python train.py --encoder_arch="vit" --model="encoder-decoder image transcriber" --dataset="short English words printed on busy colour backdrops" --train_examples=22605 --image_size=64 --crop_scale_min=1 --horizontal_flip=false --translate=0.12 --tokenizer="char" --vocab_size=30 --encoder_norm="layernorm" --encoder_norm_position="pre" --encoder_activation="geglu" --encoder_mlp_ratio=3 --encoder_head_dim=16 --encoder_fused_qkv=false --encoder_bias="all" --encoder_qk_norm=false --encoder_parallel_block=false --encoder_inner_norm=false --encoder_drop_path=0.05 --encoder_patch_size=[8, 8] --encoder_conv_stem=true --encoder_layers=8 --encoder_width=256 --encoder_positions="learned" --fusion="prefix" --decoder_width=256 --decoder_layers=10 --decoder_norm="layernorm" --decoder_norm_position="pre" --decoder_activation="quick_gelu" --decoder_mlp_ratio=3 --decoder_head_dim=16 --decoder_fused_qkv=true --decoder_bias="none" --decoder_qk_norm=false --decoder_layer_scale_init=0.1 --decoder_parallel_block=false --decoder_inner_norm=false --decoder_drop_path=0.05 --decoder_positions="learned" --decoder_prefix_bidirectional=true --decoder_connector="linear" --decoder_tie_embeddings=false --init="torch_default" --residual_init="none" --optimizer="soap" --beta2=0.99 --lr=0.0013 --beta1=0.95 --shampoo_beta=0.95 --eps=1e-08 --precondition_frequency=20 --max_precond_dim=512 --one_sided=false --adamw_lr_other_params=0.0025 --grad_clip=5.0 --steps=14500 --batch_size=128 --epochs=82.1 --lr_schedule="linear" --final_lr_fraction=0.1 --warmup_steps=2900 --weight_decay=0.0 --adamw_weight_decay_other_params=0.05
Rows from block 4 of the image encoder, named by matrix and row number. Rows with one number belong to one attention dimension. Each number is 50 + 12 x the weight over the matrix's rms, rounded and kept within 0 to 99. All counts start at 0.
# q: attention query (encoder.blocks.4.attn.q.weight, 256x256), inputs 0-127
# k: attention key (encoder.blocks.4.attn.k.weight, 256x256), inputs 0-127
q.219:47 54 40 32 34 76 73 64 57 50 53 49 51 38 34 87 54 47 44 46 65 34 65 22 30 67 60 49 49 64 63 30 30 38 65 47 39 49 49 70 58 50 47 80 80 25 47 57 69 40 47 47 37 29 85 53 57 53 74 45 58 49 61 53 62 52 45 54 74 27 48 37 47 36 34 67 23 45 65 75 24 25 64 51 52 56 47 81 46 33 42 47 39 35 58 43 57 69 68 54 20 44 52 50 88 46 60 39 45 60 70 61 69 70 70 50 38 62 50 19 67 47 66 51 78 46 58 66
q.220:54 46 47 40 56 56 58 59 66 50 75 64 54 42 38 54 55 39 56 67 55 70 52 47 33 31 61 66 20 46 51 45 53 56 14 50 61 50 46 43 51 52 46 56 47 21 61 43 61 52 56 44 43 64 72 47 49 18 53 38 47 45 68 59 45 32 76 63 35 49 49 33 37 58 43 50 33 56 49 22 57 47 44 31 38 32 63 29 60 49 83 48 31 52 55 66 57 58 16 62 41 45 48 70 37 36 73 58 52 82 41 68 32 97 61 48 35 54 67 68 41 37 53 53 45 50 52 44
q.221:41 47 81 66 61 79 65 48 40 35 51 46 56 50 73 56 61 59 61 46 31 42 37 47 60 50 28 33 53 48 48 45 40 57 60 49 38 39 44 35 64 65 48 45 41 46 68 59 78 56 57 53 58 71 49 55 73 52 31 40 25 40 57 46 44 69 47 49 58 52 37 35 43 41 48 77 52 36 24 49 32 45 44 54 21 76 41 19 46 53 57 52 33 58 42 54 39 53 52 55 54 60 50 52 44 43 42 53 60 60 60 85 61 31 58 61 81 38 48 35 42 31 58 47 70 33 54 30
q.222:70 59 53 52 44 50 39 55 55 72 50 65 61 53 55 56 51 39 67 43 86 33 66 38 43 67 53 38 53 55 56 31 42 42 48 57 38 33 46 65 35 46 48 46 56 55 64 39 46 67 59 65 56 48 41 51 51 37 51 34 37 48 43 54 50 48 47 37 55 33 53 45 76 66 51 40 29 60 53 95 45 49 24 35 42 64 50 69 50 58 42 50 35 42 47 36 50 67 49 72 47 54 33 43 62 52 26 50 46 58 38 40 38 59 29 64 21 44 29 43 70 43 57 54 51 46 49 59
q.223:66 53 37 39 48 51 65 27 46 51 62 68 25 50 64 49 39 52 52 71 69 34 35 55 32 32 58 47 76 53 65 60 52 16 66 38 44 63 55 77 50 65 45 47 44 62 33 37 42 66 76 65 48 67 19 61 62 64 46 40 55 41 39 36 33 48 46 53 46 53 56 51 55 61 51 67 48 46 60 43 50 46 70 42 46 62 47 25 43 57 55 62 47 54 40 66 48 43 46 37 53 55 38 57 58 68 55 55 26 63 35 41 68 56 47 40 55 62 39 53 43 71 38 26 59 64 64 35
q.224:54 25 47 60 63 46 37 45 72 42 64 60 47 72 41 67 58 39 42 51 66 44 50 48 64 59 56 63 57 65 51 63 55 42 29 60 46 47 51 40 63 42 26 65 30 39 63 53 49 49 46 49 62 45 46 49 56 48 44 55 50 50 32 46 61 73 54 60 57 46 50 42 56 48 51 56 48 36 60 53 28 43 54 59 55 38 63 64 48 55 59 63 74 52 40 36 50 50 28 50 38 46 58 65 46 51 47 74 46 63 42 46 31 34 38 46 50 54 36 33 53 37 54 47 47 43 34 57
q.225:67 41 58 61 60 64 59 53 39 45 82 69 45 37 48 41 23 22 45 43 44 45 49 62 62 48 38 63 41 64 61 39 46 50 42 57 66 25 52 29 63 33 52 48 45 51 61 44 36 46 50 43 72 55 64 45 42 62 48 38 77 43 37 40 53 42 54 44 49 35 49 55 43 43 45 28 49 56 48 48 30 43 37 68 56 43 68 38 63 59 71 54 36 58 63 44 52 51 35 55 40 63 78 44 60 44 38 63 49 46 39 49 55 27 45 66 61 37 64 49 47 75 34 53 47 55 49 58
q.226:47 63 72 60 73 32 58 41 63 75 24 25 56 14 34 60 35 66 57 33 53 64 28 39 55 40 64 23 77 55 25 31 47 55 60 58 44 57 48 62 37 51 47 50 36 48 50 79 41 51 47 50 19 59 63 27 55 31 53 39 50 32 62 37 60 59 45 35 56 61 32 42 58 22 16 38 39 37 26 39 56 55 56 36 59 57 46 58 36 40 51 77 45 67 24 13 40 48 57 66 23 59 53 50 54 83 38 41 51 64 64 27 42 51 48 44 47 38 53 44 53 77 56 57 34 50 49 54
q.227:48 44 65 58 48 56 55 53 54 54 62 70 45 40 43 67 42 80 54 54 47 66 61 63 61 39 38 58 53 25 56 48 42 37 45 28 47 41 52 51 45 41 63 56 32 40 64 42 45 41 39 54 47 45 38 63 59 44 67 49 52 45 60 70 62 45 38 54 44 55 37 51 62 14 56 45 60 43 56 56 74 60 50 40 27 49 58 44 57 65 58 46 40 52 29 44 42 43 29 49 34 50 33 65 46 62 33 47 35 41 45 47 40 65 61 54 58 47 59 51 34 59 44 66 38 70 22 66
q.228:56 46 36 57 47 47 37 59 68 49 62 37 36 59 42 62 71 66 57 62 41 53 67 47 38 39 48 47 42 42 40 30 53 48 56 44 51 44 47 54 54 55 52 41 56 54 43 59 38 38 56 58 41 67 49 49 37 35 57 55 70 49 47 65 42 51 67 57 42 47 42 50 69 50 47 59 48 45 41 57 55 48 54 58 50 59 62 45 34 58 60 80 68 35 53 46 42 47 53 54 53 51 31 50 45 58 60 55 56 49 43 58 50 68 61 38 40 69 57 51 33 49 48 49 72 75 45 60
q.229:71 49 47 45 20 59 53 38 62 44 53 44 31 40 77 46 58 89 49 73 33 57 45 49 47 63 42 55 42 23 33 59 36 65 55 56 44 46 56 80 42 55 41 60 47 52 60 29 41 62 28 48 56 61 65 62 28 57 49 41 56 57 35 37 40 55 42 48 72 55 62 55 63 51 36 63 41 59 43 43 42 58 56 71 38 40 42 30 48 55 40 57 58 33 57 43 63 27 27 49 37 66 50 39 27 24 60 62 53 69 53 58 51 52 43 45 48 47 40 58 63 41 67 53 40 44 48 34
k.219:49 36 44 64 48 47 61 65 68 24 66 79 37 61 62 25 63 38 29 60 42 60 36 51 45 64 25 46 46 22 50 43 61 75 56 50 61 60 41 63 49 60 29 65 47 59 45 46 51 43 48 39 61 26 32 40 71 55 75 36 30 62 43 86 30 27 55 54 29 59 57 56 51 26 45 56 48 59 59 59 43 68 38 41 47 36 24 68 33 55 50 31 35 60 46 45 59 26 60 58 46 56 56 40 65 56 45 36 60 48 53 33 74 42 77 50 58 52 48 38 54 55 66 46 56 41 74 59
k.220:64 37 88 57 38 69 55 44 51 36 42 68 62 80 62 54 45 30 42 39 36 58 17 83 32 57 34 55 64 58 47 44 65 55 40 68 70 64 50 65 30 35 63 34 30 54 59 50 48 60 40 66 60 54 62 37 46 58 38 53 54 33 45 58 73 60 54 75 45 73 52 50 44 64 45 46 75 43 44 14 37 37 43 33 44 54 34 63 57 59 61 58 48 52 53 55 22 61 67 45 42 37 50 51 50 38 51 44 91 40 51 73 55 30 56 28 40 24 48 19 36 55 44 57 49 71 49 48
k.221:57 46 30 39 75 49 58 54 53 53 60 59 60 46 40 39 23 22 58 56 37 52 54 50 47 54 40 49 29 58 31 75 08 63 58 61 45 61 59 50 37 43 55 39 38 44 51 44 55 71 80 49 53 78 45 50 61 37 47 63 68 62 63 70 55 48 60 49 57 49 47 66 36 50 65 47 56 40 69 64 55 45 65 47 42 50 59 57 62 57 57 24 39 66 51 55 49 57 43 41 67 50 64 24 33 43 64 54 66 74 27 52 40 39 35 51 37 43 54 42 52 46 57 51 39 55 28 58
k.222:57 45 45 50 60 45 47 48 41 24 30 73 48 57 39 40 58 41 50 60 40 48 40 33 57 63 27 48 51 54 46 52 69 55 62 44 56 37 40 69 43 53 52 45 48 70 62 46 45 52 45 48 44 43 66 28 55 36 42 44 48 55 38 44 41 35 51 40 39 41 30 62 53 60 38 51 57 43 23 44 72 57 59 60 39 30 46 46 46 63 71 55 73 63 47 39 73 53 61 47 68 42 66 29 50 61 42 44 58 67 45 50 52 33 72 49 59 37 48 64 25 33 82 42 58 38 57 62
k.223:31 48 49 47 39 49 28 42 57 60 53 45 53 42 44 64 38 47 35 24 38 70 31 66 36 51 24 47 84 67 54 59 39 53 75 51 53 42 52 65 50 53 63 43 46 62 47 48 55 63 63 57 59 56 67 61 50 37 43 70 51 33 54 35 38 50 61 44 69 46 61 79 41 35 58 46 40 45 38 73 67 56 41 75 44 50 50 52 61 51 48 31 65 78 61 49 27 70 38 41 32 42 64 54 43 55 45 57 43 46 39 50 45 61 94 46 49 55 47 67 51 50 68 62 44 34 45 67
k.224:61 46 64 39 46 55 40 47 42 46 52 45 57 63 53 54 44 50 50 72 59 58 53 41 62 54 48 46 32 37 63 65 61 54 54 27 33 37 62 53 63 68 28 45 53 54 56 52 48 31 41 38 50 40 43 45 53 62 56 33 47 74 54 49 64 37 52 47 16 68 62 58 64 44 56 57 63 45 52 56 42 44 33 57 61 53 58 34 51 43 46 60 50 48 46 47 49 60 54 50 52 47 47 65 72 49 45 58 50 37 57 37 57 50 74 49 50 45 62 46 55 62 81 63 49 45 42 53
k.225:64 54 51 45 51 59 46 49 47 63 62 55 38 52 57 35 42 60 31 69 53 64 50 57 58 48 45 61 59 35 48 57 29 43 32 31 48 40 55 45 37 60 65 59 38 50 52 49 42 47 55 50 55 41 62 61 47 28 62 60 37 56 58 47 39 61 54 50 56 54 52 46 66 62 47 62 76 36 44 29 35 49 54 49 45 40 49 53 45 59 45 82 49 46 67 37 55 41 53 43 50 37 60 62 50 59 46 47 64 58 49 44 66 29 49 61 43 48 65 67 22 60 68 54 41 43 64 39
k.226:51 41 52 57 66 58 36 57 42 60 65 45 50 51 47 36 59 61 35 39 69 47 44 76 45 48 49 53 44 31 46 55 58 37 61 38 56 55 63 82 26 66 52 46 59 33 55 43 38 72 42 59 63 49 49 18 38 38 86 58 35 42 41 65 60 42 57 69 59 57 47 45 64 27 45 72 53 38 40 62 40 48 64 49 55 44 75 46 37 46 65 52 61 59 39 62 40 62 71 45 61 43 45 60 30 63 48 27 46 51 62 61 72 57 49 24 46 52 66 35 61 50 56 39 49 55 60 45
k.227:43 45 61 57 37 56 23 37 62 69 52 66 69 44 59 55 33 44 47 33 51 42 43 62 37 54 49 52 42 51 50 49 59 49 51 52 31 52 79 39 59 58 45 46 51 57 55 61 34 57 65 57 49 63 44 47 59 07 46 24 44 35 47 42 72 59 59 69 29 53 50 35 60 45 40 48 65 53 71 33 51 63 54 59 57 63 66 48 22 55 30 71 42 33 34 56 42 57 49 53 40 41 49 51 45 56 34 30 45 40 53 41 42 45 66 54 58 43 52 27 55 63 37 32 56 57 44 40
k.228:37 60 50 60 50 58 47 53 57 52 40 63 51 43 47 53 46 47 37 43 57 45 46 52 25 54 67 51 58 60 41 49 55 51 40 50 48 40 53 36 50 57 31 29 38 48 44 50 43 49 65 59 49 66 34 37 59 68 45 54 43 37 68 43 49 53 52 44 62 38 39 57 40 48 48 48 60 35 59 55 63 46 28 30 64 67 48 50 54 49 55 46 58 44 44 36 43 61 70 45 58 35 36 57 37 28 69 44 42 43 44 43 55 53 38 57 59 54 38 47 60 51 47 60 58 62 56 43
k.229:64 47 27 48 60 59 31 53 51 53 66 46 50 65 46 75 40 44 67 62 59 59 48 54 49 44 63 68 57 73 42 48 47 57 39 72 44 46 41 41 74 58 43 43 29 64 48 61 46 49 48 48 62 42 42 63 71 40 43 49 36 37 75 64 40 37 32 41 46 48 53 24 49 42 56 35 39 50 33 63 33 47 72 45 36 66 38 43 37 47 60 34 39 60 30 39 39 52 77 31 51 44 60 43 44 37 56 67 35 53 48 68 28 49 62 29 36 54 54 22 48 50 22 56 56 39 28 38